config.toml
image_size = 32
downsampling_factor = 8
encoder_arch = "gmlp"
encoder_conv_stem = true
encoder_layers = 16
loss = "mse"
latent_channels = 8
decoder_norm = "instancenorm"
decoder_widths = [32, 32, 64, 128]
decoder_blocks_per_level = 3
lr = 0.031
epochs = 11.0
lr_schedule = "cosine"
adamw_weight_decay_other_params = 0.01
Rows from block 7 of the decoder of a small image autoencoder, named by matrix and row number. Each number is 500 + 40 x the weight over its row's rms, rounded and kept within 0 to 999. All counts start at 0. Numbers have three digits each.
Before each channel's rows are labels from the 100 images, of 14848, where the channel reaches its highest value: "colour at peak" is the nearest of a few named colours to the mean colour under the peak. Only what is clearly more common there than usual is listed. The data: made-up road signs on poles.
# conv: 3x3 conv (decoder.decb.1.2.conv.weight, 32x32x3x3, each kernel summed), inputs 0-31

colour at peak: pink
conv.3:499517535400566494467453549508481475513454501485512543568510474465465464453526555590522496478498

colour at peak: black
conv.6:552482487515500481507559437520544475462524493520532460495492539475477486385523521517573436462560

colour at peak: brown
conv.24:464481534468481466530518535595536479505498475477484469511487537513481531477363453480470534529548

colour at peak: pink; white
conv.9:539508483392407525484427513470449527503443488528453481530496460470501476506516524537432500476496

colour at peak: green
conv.28:470510454499467569495481493517542393502488527539518564495513485539484514477434531559550538496424

colour at peak: black
conv.23:529414523521459485508503424463515506524528532480518516471486456546469510566500476422482489392505

colour at peak: pink
conv.16:488494514484509511491532475550433516511485517521512381481488420453458506455523485601525513514466

colour at peak: grey
conv.0:544505524489483461531493404381475507495496459474470519486494505513551543532544443553485553532513

colour at peak: white
conv.4:466460492494536505469549550422514471489490538515545552538515525444444450437508460527567540551535

colour at peak: pink
conv.13:547416531461474507500485466430491519487462532450515524497484566442449468502577544558511537543504

colour at peak: brown
conv.15:544477516520474471535511525592524503536487510455528435459511556511491475452429569523520497544422

colour at peak: black
conv.10:500547526515505460462480476491567545466499557533492520488486507541509460502495525469373458558569

colour at peak: brown
conv.30:504461525410485505509421456585489520530521565486493505485565458503468432495480492487505439449493

colour at peak: black
conv.29:422477541588518540533568429605488470485469504528484476547507493523485509517514516556497498517480

colour at peak: black
conv.22:472447503486500385438485549518465520515557538519523483510498474549515468480487493409459483554464

colour at peak: brown
conv.17:542498530515500494487487516631419484519539441512505506500469523508554527524430519538486430489512

colour at peak: black
conv.31:518485470499476559429488544549465562488499522487495513530468479466486370556483534493438482475492

colour at peak: pink
conv.2:493589473483514539434510550519496537450481429461553594489516462455455526508520497518507476448498

colour at peak: pink
conv.21:527468471409426538491486490494541478475496521498533433458481511457474523512491434555401482485468

colour at peak: pink
conv.5:512428475456387493481477525542459532518438452498484543548432472480509491537516504538456480501453